{"model": "image classifier", "dataset": "procedural textures in two colours, tilted and lit", "image_size": 40, "crop_scale_min": 1, "targets": ["pattern"], "num_classes": 31, "depths": [4, 7, 7], "kernel_size": 3, "widths": [64, 128, 256], "momentum": 0.95, "orthogonalizer": "newton_schulz_5", "warmup_steps": 710, "weight_decay": 0.04}
Rows from block 10, named by matrix and row number. Each number is 50 + 15 x the weight over the matrix's rms, rounded and kept within 0 to 99. All counts start at 0.
# convs0: reduce pointwise conv (model.blocks.10.convs.0.weight, 128x128x1x1), inputs 0-63
convs0.5:39 29 57 31 56 49 32 37 64 52 55 64 20 46 46 41 17 33 84 58 40 50 48 60 49 47 46 56 57 28 19 70 41 54 32 64 43 42 47 37 55 67 40 46 40 45 50 52 42 47 57 39 57 64 44 41 35 43 69 41 61 66 35 43
convs0.6:45 28 62 11 38 47 34 49 51 64 42 66 39 37 38 47 46 50 41 59 43 64 69 51 45 58 36 63 39 79 29 43 33 38 38 42 53 44 49 57 43 65 55 31 39 77 52 50 45 90 45 51 42 62 49 44 42 48 40 33 51 58 38 38
convs0.7:59 70 61 48 54 38 38 43 62 68 52 40 34 52 52 60 49 59 41 39 78 60 60 66 56 45 37 70 39 72 52 41 70 30 55 52 65 91 67 19 47 65 59 58 49 65 60 67 46 23 38 60 37 68 77 50 52 77 59 56 99 51 45 36
convs0.8:32 40 47 30 52 50 42 40 61 67 54 39 34 31 49 45 42 55 45 46 40 66 59 48 45 43 51 47 31 54 43 32 42 46 43 31 50 46 48 79 40 65 58 57 56 47 49 57 64 74 29 57 34 22 45 37 45 35 51 31 52 39 41 43
convs0.9:66 54 53 20 65 40 30 68 41 53 21 43 64 25 18 45 76 56 42 49 60 41 58 49 52 25 48 53 60 74 57 50 38 51 44 28 47 33 69 18 37 62 41 24 65 26 43 49 26 43 47 37 81 56 44 37 74 58 48 63 51 44 43 63
convs0.10:36 53 38 47 52 38 53 42 52 44 50 38 67 58 41 65 70 47 21 57 30 43 57 40 28 50 35 24 38 26 54 51 39 30 30 65 29 51 41 27 52 34 62 52 60 60 51 28 37 37 26 45 73 35 54 27 97 58 33 44 23 65 41 50
convs0.11:43 71 56 73 50 80 80 34 42 58 52 88 24 50 52 39 37 22 38 45 39 13 45 88 63 68 54 54 34 36 58 38 44 56 52 42 55 43 55 51 66 70 18 45 80 46 44 85 52 31 42 35 65 71 50 90 57 34 55 63 57 56 69 60
convs0.12:47 51 67 53 44 72 63 59 53 56 61 38 24 59 43 55 35 51 58 46 23 26 50 73 73 24 68 56 67 53 65 75 60 51 59 48 52 49 50 31 57 76 67 53 61 61 39 44 25 28 52 40 75 42 51 63 55 23 54 57 37 22 31 62
convs0.13:39 31 59 51 37 41 51 56 32 34 59 42 23 62 57 47 56 33 73 44 53 52 18 48 60 34 41 72 47 73 50 44 44 50 54 44 62 68 41 51 74 25 65 42 72 44 31 87 35 00 46 99 42 65 26 47 88 42 67 45 35 37 53 32
convs0.14:40 55 59 40 65 42 61 48 43 53 71 57 23 47 48 29 37 47 52 56 32 81 51 69 50 38 41 61 30 68 47 26 40 47 45 48 59 31 46 79 55 77 66 57 71 11 46 43 34 66 42 45 32 54 52 33 51 35 46 26 54 43 39 47
convs0.15:33 42 69 47 32 39 61 40 44 45 38 99 54 58 48 31 55 45 21 41 55 44 38 66 47 43 31 58 42 61 73 26 62 42 41 79 72 50 57 63 52 67 40 39 20 48 44 34 69 63 38 34 39 34 55 29 39 37 45 38 62 38 48 59
convs0.16:69 46 40 43 36 25 56 77 42 46 45 32 24 63 26 50 49 33 43 38 29 35 42 61 42 60 39 40 21 54 57 15 48 55 63 43 39 33 19 52 73 67 54 49 60 30 42 61 51 39 46 38 33 48 66 58 39 49 42 60 46 84 55 29
convs0.17:52 64 46 37 49 32 46 64 52 19 42 46 31 19 60 57 49 52 36 45 32 49 60 39 71 45 46 29 28 94 44 59 68 71 60 56 42 32 13 60 72 37 56 61 38 43 39 37 43 65 37 30 46 74 44 33 46 55 68 48 36 78 12 49
convs0.18:58 81 54 76 47 26 33 62 65 45 55 29 15 04 70 74 66 72 57 69 40 29 71 64 33 61 32 63 38 57 45 52 66 80 68 25 70 51 54 37 54 53 69 39 40 76 48 73 54 69 44 34 46 61 64 29 60 52 69 59 46 22 22 37
convs0.19:59 59 64 46 25 24 66 49 27 35 65 99 40 45 39 73 42 36 34 31 24 29 79 38 62 65 39 63 52 41 50 33 55 73 84 45 55 61 32 48 74 35 66 33 51 57 41 61 38 49 37 34 28 47 64 67 51 49 32 72 54 63 26 53
convs0.20:56 74 23 33 45 33 73 46 48 55 66 72 53 55 58 43 50 45 55 51 44 31 67 46 83 54 43 34 45 53 54 53 49 53 43 26 49 38 36 42 53 56 56 40 47 28 52 51 49 30 48 37 35 34 54 35 45 50 51 68 49 54 27 17
convs0.21:43 69 28 51 39 66 46 66 99 55 75 24 49 33 55 34 46 51 47 63 27 70 44 42 50 36 37 25 38 60 57 59 30 66 50 62 41 51 69 46 57 50 65 50 60 26 55 64 57 23 29 51 26 51 63 24 27 44 47 58 53 47 37 58
convs0.22:73 41 60 49 51 89 55 57 85 42 49 44 27 57 52 26 42 51 37 55 48 56 39 39 43 48 52 44 62 62 46 61 60 83 49 51 57 33 52 22 45 40 19 34 66 58 43 58 67 25 31 39 42 61 49 31 60 30 39 43 22 55 60 37
convs0.23:39 58 62 55 21 46 66 28 50 80 37 43 72 50 37 82 00 24 46 42 41 32 48 22 36 18 19 26 24 11 43 64 66 97 61 50 42 68 71 50 55 25 65 30 54 47 42 41 54 68 68 60 53 54 43 52 64 49 48 53 69 33 72 56
convs0.24:59 48 45 44 37 72 57 54 83 56 67 99 39 43 46 33 49 72 40 50 12 42 55 54 45 44 58 38 65 71 41 54 60 85 65 34 53 48 28 30 67 36 43 46 57 50 62 53 34 64 40 29 42 66 33 32 31 23 53 70 28 51 46 34
convs0.25:61 51 63 48 58 99 55 45 93 55 45 54 16 48 75 38 39 32 13 65 32 26 50 26 48 49 31 40 49 64 71 51 42 55 34 67 59 57 54 55 23 46 33 60 57 39 26 55 51 34 63 50 45 56 51 63 63 57 32 62 51 45 44 41
convs0.26:74 48 38 48 62 72 51 34 56 35 32 60 40 45 61 40 40 48 18 39 49 40 40 50 57 57 41 65 32 51 48 55 79 29 55 63 35 56 44 54 47 52 26 56 59 52 57 50 26 53 48 59 49 44 53 68 75 99 24 60 39 49 26 20
convs0.27:44 46 42 53 25 24 50 69 67 54 62 61 46 53 57 51 54 41 46 62 49 52 76 61 27 60 38 57 38 54 54 42 57 79 53 52 44 52 65 28 68 45 57 44 25 57 60 56 50 41 67 35 31 35 61 57 43 53 37 65 57 52 57 23
convs0.28:55 33 37 73 62 59 39 47 38 44 42 43 21 23 37 55 47 45 81 48 68 44 39 95 59 42 39 64 88 12 44 53 46 53 59 69 67 35 38 39 79 37 36 32 51 49 55 44 39 81 68 31 31 58 57 35 51 54 53 44 71 33 61 60
convs0.29:32 31 46 56 57 51 60 47 63 34 51 58 50 43 54 20 23 59 23 51 31 54 72 46 44 44 49 49 20 72 55 53 60 74 54 64 51 56 30 38 38 42 35 56 60 44 49 60 38 28 40 77 37 64 50 42 53 59 34 46 28 32 44 33
convs0.30:47 50 66 11 51 54 24 61 49 79 64 45 60 64 61 24 57 54 68 48 19 26 50 67 49 46 60 44 26 57 61 60 65 29 58 48 84 32 36 55 57 63 66 59 34 33 52 48 57 46 49 65 56 74 36 57 48 40 47 68 28 63 44 73
convs0.31:56 74 54 64 45 41 54 68 53 43 65 28 28 48 42 71 50 73 44 45 35 40 53 35 36 43 38 84 45 41 52 27 45 90 54 41 46 37 54 48 42 55 62 35 56 48 30 48 26 36 49 66 45 51 47 48 50 37 58 67 55 58 62 42
convs0.32:55 57 57 84 36 56 44 45 66 38 36 55 63 30 26 22 54 52 56 35 28 22 51 59 47 62 40 38 74 38 55 43 42 50 61 76 33 46 38 50 25 38 34 55 31 36 55 61 37 25 43 44 45 61 36 48 43 62 40 45 64 27 25 63
convs0.33:54 55 41 66 57 67 35 67 59 61 54 64 46 42 61 48 48 32 48 32 40 44 33 40 49 65 16 52 36 34 58 17 58 55 46 43 43 64 48 46 34 38 38 12 53 34 54 45 54 56 20 54 41 41 70 41 50 63 59 27 50 61 29 38
convs0.34:54 52 27 63 38 53 36 71 40 36 51 70 60 35 59 36 28 39 44 79 50 35 52 39 56 54 25 24 45 56 66 31 56 34 51 51 49 35 48 54 77 55 49 26 37 54 63 44 50 46 33 22 32 37 50 25 52 75 74 41 41 53 23 38
convs0.35:41 37 48 27 51 35 52 66 34 44 65 58 64 12 68 37 19 73 44 55 29 60 70 70 24 35 50 71 58 46 73 19 42 52 71 18 44 39 41 35 25 71 57 46 30 40 68 24 52 40 33 23 53 30 41 48 52 65 71 55 47 32 52 50
convs0.36:57 29 67 44 46 28 57 37 64 16 59 61 45 43 46 13 87 26 84 51 32 70 64 46 41 44 38 60 42 25 50 37 53 47 59 60 76 48 46 26 80 42 59 38 46 41 54 41 48 56 46 58 55 47 39 71 50 57 19 52 80 48 66 44
convs0.37:39 45 46 32 52 11 53 57 57 33 78 45 61 46 45 39 55 32 82 53 41 62 63 42 48 47 40 67 29 21 57 54 46 45 56 59 32 28 35 35 51 49 65 44 66 53 45 29 55 76 53 39 73 61 40 72 94 44 54 39 39 50 43 47
convs0.38:46 42 55 22 48 15 44 46 44 16 67 58 55 41 60 28 82 13 56 47 58 53 59 53 53 50 58 38 33 71 72 49 51 51 53 74 39 65 48 32 65 54 75 49 40 51 45 29 66 48 17 39 56 20 33 57 61 64 47 67 64 65 56 50
convs0.39:58 63 50 71 58 44 26 59 57 43 45 64 27 31 42 29 50 40 55 41 36 57 69 57 59 40 59 35 40 34 50 36 63 64 31 42 48 76 64 37 41 63 38 64 32 38 42 53 44 47 51 58 41 17 38 48 47 51 78 39 50 42 33 23
convs0.40:34 48 34 40 49 45 40 48 34 80 82 34 53 76 38 53 57 43 40 47 21 56 39 49 27 38 42 42 61 40 47 30 39 54 39 38 46 74 40 30 66 63 85 45 35 39 52 54 68 86 66 61 27 38 57 47 38 67 60 45 42 36 38 65
convs0.41:61 60 32 59 43 68 56 92 45 41 41 71 53 54 48 55 53 65 44 48 54 52 43 49 42 32 29 58 57 38 15 34 26 52 56 32 64 57 47 46 46 46 65 40 27 53 67 54 37 46 35 56 24 45 48 36 23 58 61 59 46 93 37 36
convs0.42:51 48 56 56 42 45 89 57 34 26 45 36 60 56 23 53 38 76 30 58 53 30 44 54 60 41 49 50 57 40 49 47 53 71 50 57 77 36 41 45 50 52 48 43 40 44 59 80 77 62 58 81 56 37 50 32 60 24 44 58 60 52 47 49
convs0.43:57 48 46 53 43 72 29 73 45 78 57 36 38 36 50 14 33 70 41 62 53 65 49 73 65 41 23 34 56 62 28 37 65 67 63 31 40 53 46 45 63 52 64 32 38 25 40 36 51 52 56 39 19 38 34 49 49 67 64 66 55 67 43 51
convs0.44:33 57 40 28 55 53 68 42 46 67 41 38 56 90 51 47 36 23 69 70 34 46 43 26 08 66 39 59 43 31 52 24 31 57 29 44 50 26 47 73 49 67 65 26 35 35 26 42 48 57 55 59 40 30 40 43 53 51 29 42 49 37 63 64
convs0.45:34 53 35 60 32 45 12 54 75 94 73 44 62 79 37 50 57 66 72 45 29 69 27 48 35 20 40 45 32 50 42 35 41 62 54 39 69 51 51 31 38 51 76 36 60 33 40 31 45 50 56 54 40 50 46 38 51 39 37 60 57 36 27 52
convs0.46:62 68 50 51 53 79 71 37 50 74 34 79 39 28 55 47 42 54 30 45 41 41 74 69 58 76 50 61 54 39 47 59 55 75 35 60 49 58 48 32 65 44 48 18 46 35 19 48 35 26 67 63 52 48 55 40 27 79 57 45 46 45 57 41
convs0.47:38 57 48 37 54 06 55 35 36 36 49 58 80 48 60 37 48 45 29 42 40 56 54 48 49 71 31 42 35 22 47 66 63 68 78 45 39 39 54 36 50 56 71 34 68 47 26 63 35 48 53 43 86 61 62 50 69 52 44 74 53 62 42 41
convs0.48:61 33 74 51 53 37 82 61 41 58 44 97 67 46 56 30 48 54 65 48 45 76 90 68 34 66 49 53 33 53 30 53 32 62 53 47 41 45 45 35 33 37 32 60 73 15 17 38 53 50 43 66 39 45 53 56 48 55 99 38 81 29 57 48
convs0.49:16 34 46 31 41 35 46 49 39 40 90 41 31 73 82 37 36 57 53 52 83 59 57 48 49 65 51 31 28 44 48 66 42 62 61 48 63 48 36 43 62 45 73 53 33 15 55 60 33 27 47 48 62 59 30 69 67 55 44 37 38 48 48 63
convs0.50:41 65 47 26 33 43 38 51 52 55 42 60 43 34 55 38 42 37 77 59 59 53 38 53 26 55 50 32 48 74 44 48 57 50 53 51 44 59 60 63 52 75 55 40 25 45 35 39 60 42 28 48 82 40 46 53 64 80 51 39 17 50 31 99
convs0.51:66 14 42 79 44 32 54 33 48 48 63 40 43 48 48 71 35 62 27 41 31 36 47 39 36 52 66 48 56 55 29 66 27 51 47 52 64 44 33 36 39 34 59 49 27 48 36 41 24 24 73 51 50 59 33 61 42 36 52 45 61 45 63 39
convs0.52:61 51 61 36 99 53 55 37 24 47 53 32 70 44 69 61 74 45 48 63 42 52 76 30 38 56 33 43 50 81 35 37 51 70 62 34 45 60 44 40 29 45 55 25 69 38 64 88 73 19 64 39 49 63 39 34 68 41 41 40 10 70 52 43
convs0.53:37 47 36 29 28 47 62 49 48 45 44 38 57 40 52 38 54 51 33 33 38 31 72 36 37 58 45 55 60 48 51 55 40 66 52 69 45 59 26 55 75 43 61 38 27 43 46 62 68 49 44 34 55 48 50 37 46 99 72 75 27 49 32 71
convs0.54:35 37 55 68 39 43 36 50 23 47 67 28 44 55 51 30 55 44 70 57 32 34 52 57 49 51 75 67 19 54 47 52 36 47 68 40 50 37 46 05 53 48 58 41 38 38 50 34 53 42 36 52 74 47 47 72 39 88 57 41 34 57 49 77
convs0.55:38 43 45 46 83 50 95 27 45 61 57 83 32 34 41 48 57 13 22 26 47 13 24 51 40 56 46 32 40 51 65 39 49 65 44 64 40 29 76 23 42 56 60 35 63 26 49 61 36 26 71 44 42 61 53 43 60 53 42 39 48 27 35 69
convs0.56:41 20 54 71 70 28 51 36 54 50 82 47 36 33 42 78 39 73 35 43 44 36 38 56 52 55 77 37 58 35 69 67 58 56 62 60 39 50 39 47 65 60 77 52 63 61 59 47 34 35 47 50 47 34 41 80 53 51 56 32 50 64 45 11
convs0.57:46 74 45 45 45 40 84 53 72 50 36 52 37 43 59 57 47 39 77 53 36 50 44 25 19 47 42 54 73 43 51 36 27 49 48 49 60 41 44 54 53 57 30 48 35 30 63 55 47 60 51 44 47 51 36 31 34 74 57 30 88 45 51 71
convs0.58:26 02 71 67 35 49 36 59 32 25 37 25 68 22 44 24 57 58 21 63 39 99 39 55 48 64 45 43 48 13 33 50 39 57 50 76 36 54 58 87 44 44 49 49 29 34 59 19 56 87 24 51 57 46 50 42 70 23 41 41 39 28 30 39
convs0.59:56 23 40 91 57 40 41 32 42 42 71 43 46 39 38 59 42 46 44 38 21 50 53 46 53 23 74 64 41 36 64 70 30 67 72 41 46 40 61 43 30 57 75 50 46 60 45 46 62 24 63 53 86 58 62 43 53 45 59 24 53 47 53 49
convs0.60:30 60 30 25 61 57 85 52 60 50 53 58 57 37 50 67 50 44 41 63 25 41 56 54 69 50 37 71 42 45 53 37 72 40 55 37 51 51 51 59 48 50 49 51 49 66 40 72 29 64 25 34 30 47 59 50 50 66 90 41 43 64 58 49
convs0.61:24 31 40 51 52 35 68 61 47 42 63 68 17 46 66 74 42 56 48 52 50 29 72 53 21 38 80 67 48 73 51 95 52 70 36 38 46 70 57 45 41 42 71 62 68 50 37 42 38 27 13 70 62 65 48 56 82 92 44 44 48 45 18 36
convs0.62:57 78 92 69 37 64 60 62 29 44 59 49 69 40 63 53 32 52 37 38 42 64 51 74 41 35 38 57 51 67 32 53 69 42 57 33 42 52 36 23 41 33 54 61 75 63 48 82 62 27 41 30 31 27 65 56 41 30 53 40 65 47 00 41
convs0.63:37 33 38 50 70 33 47 35 49 30 56 39 47 42 58 32 44 33 65 52 47 48 48 26 08 34 59 40 41 59 47 50 72 51 40 35 61 53 61 50 53 29 55 44 30 45 31 64 52 30 39 74 58 66 54 70 38 59 58 50 49 52 46 82
convs0.64:21 56 51 38 47 37 54 41 57 49 26 49 46 68 61 99 35 42 31 54 42 60 45 52 51 50 19 65 61 43 52 58 66 44 52 37 61 43 52 55 43 26 10 39 41 48 42 66 63 40 41 45 56 40 49 62 30 63 71 16 38 78 53 37
convs0.65:59 72 25 75 48 32 30 47 33 59 29 46 65 62 32 52 53 60 26 45 45 44 53 60 67 58 37 47 52 56 58 46 36 50 39 53 63 38 53 49 53 40 49 35 30 33 50 61 62 48 46 51 65 38 47 37 41 72 28 42 69 61 54 54
convs0.66:45 49 41 33 45 60 31 73 45 45 73 40 44 29 47 34 34 45 56 17 24 34 64 32 27 38 42 20 56 49 50 38 37 59 50 47 52 56 42 40 30 58 63 50 22 26 68 34 49 64 57 53 31 49 99 57 45 48 42 61 50 30 63 37
convs0.67:46 42 35 56 25 53 51 59 78 38 67 62 55 40 27 34 51 51 81 50 49 42 69 37 40 48 40 70 36 56 70 49 45 78 57 46 35 29 29 36 60 23 66 36 50 39 20 71 61 41 69 81 44 22 70 52 42 68 83 40 44 43 29 20
convs0.68:34 39 38 72 66 33 53 73 41 56 37 53 64 36 62 89 30 40 52 62 50 72 63 58 25 59 34 34 47 27 32 63 65 71 88 29 51 53 34 50 62 33 53 36 56 41 50 66 47 58 63 16 45 45 44 50 53 66 56 50 36 48 44 54
convs0.69:71 54 48 41 76 36 59 43 54 57 47 85 57 24 83 40 33 40 58 86 70 48 81 35 21 42 71 44 59 58 52 33 58 49 20 49 35 75 50 45 34 45 40 38 38 53 46 46 54 63 61 49 51 30 40 21 74 36 89 50 52 22 64 43
convs0.70:41 43 42 40 33 37 47 31 55 43 83 37 73 70 19 35 43 83 36 54 49 24 16 42 46 56 30 39 53 80 49 27 60 45 40 57 64 59 25 35 43 42 71 31 35 40 49 73 34 56 34 44 55 45 49 34 54 47 37 77 58 37 34 38
convs0.71:56 56 67 77 61 45 40 63 48 40 22 37 66 10 71 79 42 45 45 46 40 32 68 31 34 51 51 46 45 40 32 69 33 52 76 51 36 43 58 53 46 38 86 49 46 24 38 17 67 49 47 33 45 86 44 61 53 30 55 45 55 53 57 57
convs0.72:64 57 48 33 71 43 56 54 58 26 70 44 33 35 26 64 44 27 33 68 32 68 74 53 44 43 55 81 43 80 76 59 48 39 44 38 39 53 65 47 48 69 86 49 57 20 33 49 54 45 37 13 42 37 53 45 55 60 42 46 11 50 39 52
convs0.73:60 64 37 83 51 28 48 52 52 44 48 48 71 69 73 51 48 10 02 48 41 37 57 22 45 50 25 67 52 35 55 46 44 35 55 41 53 27 62 50 58 64 35 39 41 50 54 45 54 45 44 57 42 56 51 40 62 62 29 54 91 49 58 92
convs0.74:34 52 75 54 72 17 48 65 46 37 40 55 48 49 54 99 30 48 25 56 42 56 57 70 53 32 66 39 58 32 30 49 49 55 56 57 53 58 32 47 59 42 41 36 41 52 35 80 39 36 56 43 52 61 39 35 43 32 48 27 22 36 55 46
convs0.75:40 53 34 51 14 38 26 47 84 04 62 45 45 38 29 96 31 47 68 44 28 36 23 28 52 92 53 47 54 41 51 46 93 59 61 46 35 55 41 43 82 43 38 48 43 31 70 47 53 55 40 58 53 27 12 35 20 54 40 19 39 85 39 51
convs0.76:29 39 56 39 09 43 50 52 64 47 59 23 63 24 34 44 41 39 69 42 41 40 39 43 43 59 46 42 55 41 44 47 46 57 51 58 68 36 55 36 54 80 74 23 34 59 28 35 37 60 21 77 74 42 53 69 34 52 44 45 26 64 73 34
convs0.77:55 72 45 51 39 57 56 49 45 32 49 55 79 27 65 36 18 35 42 48 33 66 38 37 60 42 61 56 39 56 27 32 34 44 41 31 42 46 57 56 42 60 99 40 39 70 32 27 37 46 43 70 50 60 60 63 48 42 54 56 25 52 56 50
convs0.78:43 41 71 60 24 33 55 77 64 41 66 41 47 39 72 77 44 23 29 52 39 54 44 55 32 34 43 42 51 27 84 39 41 45 62 54 40 49 49 43 70 67 45 58 51 45 09 72 36 37 50 47 34 60 45 61 40 42 51 21 51 61 52 39
convs0.79:33 54 60 39 51 56 49 54 78 63 99 72 75 73 61 38 37 30 51 66 34 48 45 56 61 43 50 48 45 50 54 48 49 32 59 51 37 58 26 62 62 49 99 40 60 45 61 86 50 46 45 23 38 57 65 46 45 40 32 52 32 30 43 44
convs0.80:47 36 34 32 44 41 40 68 46 60 61 41 27 46 41 70 55 58 66 37 48 38 49 41 72 59 65 33 63 56 35 37 78 65 56 32 49 42 35 51 48 54 41 51 58 56 27 73 62 78 41 61 56 60 24 47 34 61 32 47 52 43 43 29
convs0.81:68 75 66 49 49 66 33 43 36 40 60 30 75 73 46 72 53 44 30 50 80 52 34 34 75 43 49 49 38 42 55 50 91 22 35 43 38 29 43 47 80 55 24 60 72 62 58 46 37 61 54 49 39 56 40 44 41 14 45 52 50 67 66 44
convs0.82:47 70 71 46 68 45 67 40 52 39 59 40 55 50 38 63 57 46 41 50 40 60 69 67 33 48 65 29 41 41 64 36 57 63 53 32 48 53 24 42 44 24 46 55 67 58 31 30 45 45 47 61 37 62 65 39 66 33 33 46 67 34 55 50
convs0.83:44 85 83 41 74 44 31 49 55 38 43 47 37 36 39 56 48 40 46 59 50 62 69 48 44 60 37 49 28 73 59 40 46 61 54 46 55 38 71 42 70 50 61 37 87 54 54 62 27 54 64 53 51 43 28 54 48 58 67 36 56 54 67 46
convs0.84:32 30 56 49 71 36 29 37 70 61 54 99 28 68 35 97 48 45 35 58 24 48 43 23 38 32 60 62 71 46 50 45 53 34 44 69 77 42 63 47 75 67 55 35 45 26 76 62 63 44 06 32 43 76 25 53 57 49 34 39 41 36 29 22
convs0.85:73 12 64 41 15 65 57 75 31 28 64 33 38 38 44 42 51 28 41 56 30 43 74 46 31 56 52 74 47 58 69 29 41 47 40 42 29 38 58 29 62 35 52 44 65 41 56 58 35 34 52 31 36 23 52 73 49 50 49 43 51 40 70 46
convs0.86:27 30 28 48 63 26 42 29 47 75 53 37 01 31 64 87 42 61 55 25 42 46 51 71 45 55 41 34 85 80 39 53 60 44 42 57 63 62 77 79 22 60 46 39 49 55 29 73 24 99 30 40 56 26 54 57 37 90 45 31 29 38 53 70
convs0.87:67 51 43 95 38 48 31 46 58 53 40 46 51 53 50 57 47 28 50 41 60 42 67 31 46 27 66 47 43 81 64 49 55 65 43 32 39 42 43 37 53 56 72 32 60 43 47 56 22 12 73 68 52 60 54 62 48 54 78 34 65 43 46 93
convs0.88:50 39 54 76 43 51 69 48 58 41 54 41 60 54 57 60 52 50 26 48 60 39 42 39 34 41 67 58 65 57 38 51 48 52 30 35 55 57 47 57 46 56 43 53 58 63 44 57 50 34 48 45 55 43 40 49 62 37 63 34 44 83 69 99
convs0.89:70 38 59 65 47 62 36 57 55 64 18 40 60 64 34 60 31 55 24 43 77 51 55 82 31 38 60 45 43 54 53 46 48 63 51 60 34 47 65 46 60 62 26 76 55 66 54 64 45 79 62 43 39 46 58 67 30 37 16 52 34 40 47 75
convs0.90:42 38 55 74 62 53 43 52 24 71 30 33 60 59 50 86 28 52 48 67 49 57 52 45 44 28 61 41 43 31 51 44 38 48 90 50 70 29 36 65 24 29 13 56 49 66 55 39 46 39 37 56 57 58 62 40 26 44 58 29 31 44 38 40
convs0.91:55 85 85 36 66 53 45 40 20 50 51 30 67 35 67 62 54 56 19 51 71 50 62 43 42 69 50 42 35 27 59 43 52 50 44 56 64 36 55 53 54 62 38 49 64 46 37 68 38 37 29 33 33 60 44 45 43 20 30 50 59 59 49 51
convs0.92:60 70 96 41 39 49 48 59 34 70 37 34 58 79 37 47 53 61 18 23 51 45 46 55 48 55 61 26 49 43 54 53 71 29 42 76 33 43 62 30 34 68 53 45 58 38 47 59 53 58 34 39 34 49 52 32 39 19 37 39 44 21 56 44
convs0.93:45 35 65 31 16 70 47 38 23 54 46 42 41 62 48 80 41 56 34 33 42 50 22 21 37 59 52 39 35 62 30 43 54 31 51 18 62 34 50 48 34 38 32 42 25 55 33 42 60 60 71 68 60 63 30 53 41 48 52 28 36 79 48 92
convs0.94:36 53 45 99 57 53 49 82 43 67 57 31 22 81 44 66 59 62 32 52 43 38 51 35 62 43 50 49 72 65 25 40 57 44 48 54 70 55 55 54 65 39 43 46 48 44 48 37 31 76 62 30 44 67 53 38 33 52 79 27 20 73 38 97
convs0.95:30 32 30 26 17 46 43 58 62 71 57 37 38 28 47 26 50 65 86 42 36 53 63 53 45 29 49 64 32 38 50 47 32 30 48 50 72 43 31 21 70 38 31 67 58 54 62 33 56 92 64 23 46 27 61 38 48 33 51 48 43 38 42 35
convs0.96:51 28 57 66 23 94 63 60 45 35 80 43 34 44 57 62 64 35 41 43 63 67 55 54 51 89 56 29 43 38 61 20 31 46 51 39 53 43 74 57 35 66 75 35 74 35 57 77 50 33 41 38 53 52 39 55 48 44 58 73 52 62 53 77
convs0.97:57 99 89 36 53 47 42 48 51 49 38 33 12 47 81 49 43 39 26 49 39 24 57 63 61 58 45 43 60 33 43 50 55 53 37 56 52 57 52 21 57 57 52 50 25 49 45 54 50 99 14 28 45 51 33 58 39 59 61 42 39 61 36 60
convs0.98:55 53 44 50 52 38 74 39 28 54 56 41 56 40 44 74 54 57 45 41 53 61 38 63 47 25 59 41 41 32 70 50 37 51 38 44 51 81 48 56 51 37 49 47 64 39 25 34 54 26 49 51 49 33 44 64 51 53 32 68 37 36 27 46
convs0.99:66 35 25 45 67 46 39 42 32 65 51 46 30 52 61 22 39 47 34 62 32 44 35 39 38 60 77 46 44 67 41 55 51 40 62 48 67 31 51 33 70 50 43 52 58 35 62 72 70 30 22 56 64 58 54 72 43 66 30 66 47 45 61 50
convs0.100:46 48 38 44 34 33 40 72 34 38 53 43 67 78 42 52 31 45 50 30 61 43 19 59 57 47 41 45 33 36 46 61 43 49 60 55 49 82 68 40 63 68 44 43 10 28 83 61 41 32 54 54 64 70 41 78 37 48 50 58 39 51 62 56
convs0.101:31 39 63 49 47 31 52 44 49 17 20 55 64 47 45 56 57 52 57 48 67 62 67 76 44 61 41 56 36 99 52 42 51 41 36 60 68 36 76 50 28 67 27 65 30 55 46 36 81 47 71 51 59 47 70 64 61 44 69 42 59 50 55 43
convs0.102:63 46 37 63 48 33 45 44 53 99 38 46 69 25 57 38 57 68 35 54 50 32 39 68 33 52 67 49 86 41 69 50 37 53 56 63 45 68 48 14 71 33 44 62 76 63 50 46 51 45 12 51 50 29 62 67 35 43 29 60 66 64 62 75
convs0.103:71 08 53 52 64 35 38 50 23 55 47 70 26 53 71 43 36 38 30 61 65 37 54 45 54 42 66 34 44 45 49 68 54 51 58 51 42 58 66 60 41 43 46 67 68 48 60 71 34 56 42 57 73 40 68 68 58 67 46 80 39 34 58 43
convs0.104:70 37 17 36 57 43 41 69 35 35 33 54 46 75 64 41 43 38 44 79 57 73 46 49 33 43 59 23 38 43 60 77 82 44 32 36 72 40 52 47 61 64 48 61 49 67 47 68 76 22 59 43 47 47 67 72 72 66 43 63 28 36 41 35
convs0.105:67 17 60 26 54 39 36 53 49 67 21 53 64 57 55 70 36 62 28 49 69 28 54 49 60 64 54 55 58 54 61 74 41 63 51 52 48 70 63 38 42 62 43 54 37 63 38 43 49 38 39 41 56 35 48 74 63 61 46 63 69 69 33 48
convs0.106:42 34 50 36 48 37 64 62 38 44 40 22 33 59 39 38 44 45 44 64 56 51 47 55 52 62 70 64 42 42 61 42 46 49 73 63 52 48 32 34 48 36 35 53 65 24 35 39 57 13 55 34 68 61 42 53 75 81 46 68 46 43 56 40
convs0.107:30 99 65 61 66 47 63 71 30 41 70 75 15 50 52 74 38 43 28 55 31 31 31 59 57 63 42 27 31 33 55 30 35 39 73 61 41 47 68 43 63 51 64 45 61 46 63 38 72 99 43 28 56 53 62 46 57 58 61 63 36 60 52 36
convs0.108:66 42 16 27 50 42 45 58 58 61 32 38 41 69 58 51 84 46 44 45 67 53 50 54 43 42 52 55 51 49 63 42 62 27 34 55 53 34 50 34 31 43 45 62 73 43 76 77 32 22 60 58 61 53 38 61 25 64 52 72 47 50 49 47
convs0.109:47 59 78 45 30 37 77 46 47 42 24 56 35 29 47 76 50 70 63 49 32 51 64 51 94 37 59 67 47 34 52 54 59 62 46 37 44 69 67 15 43 42 17 24 39 47 54 32 22 70 34 55 49 40 59 32 62 36 51 31 66 37 37 36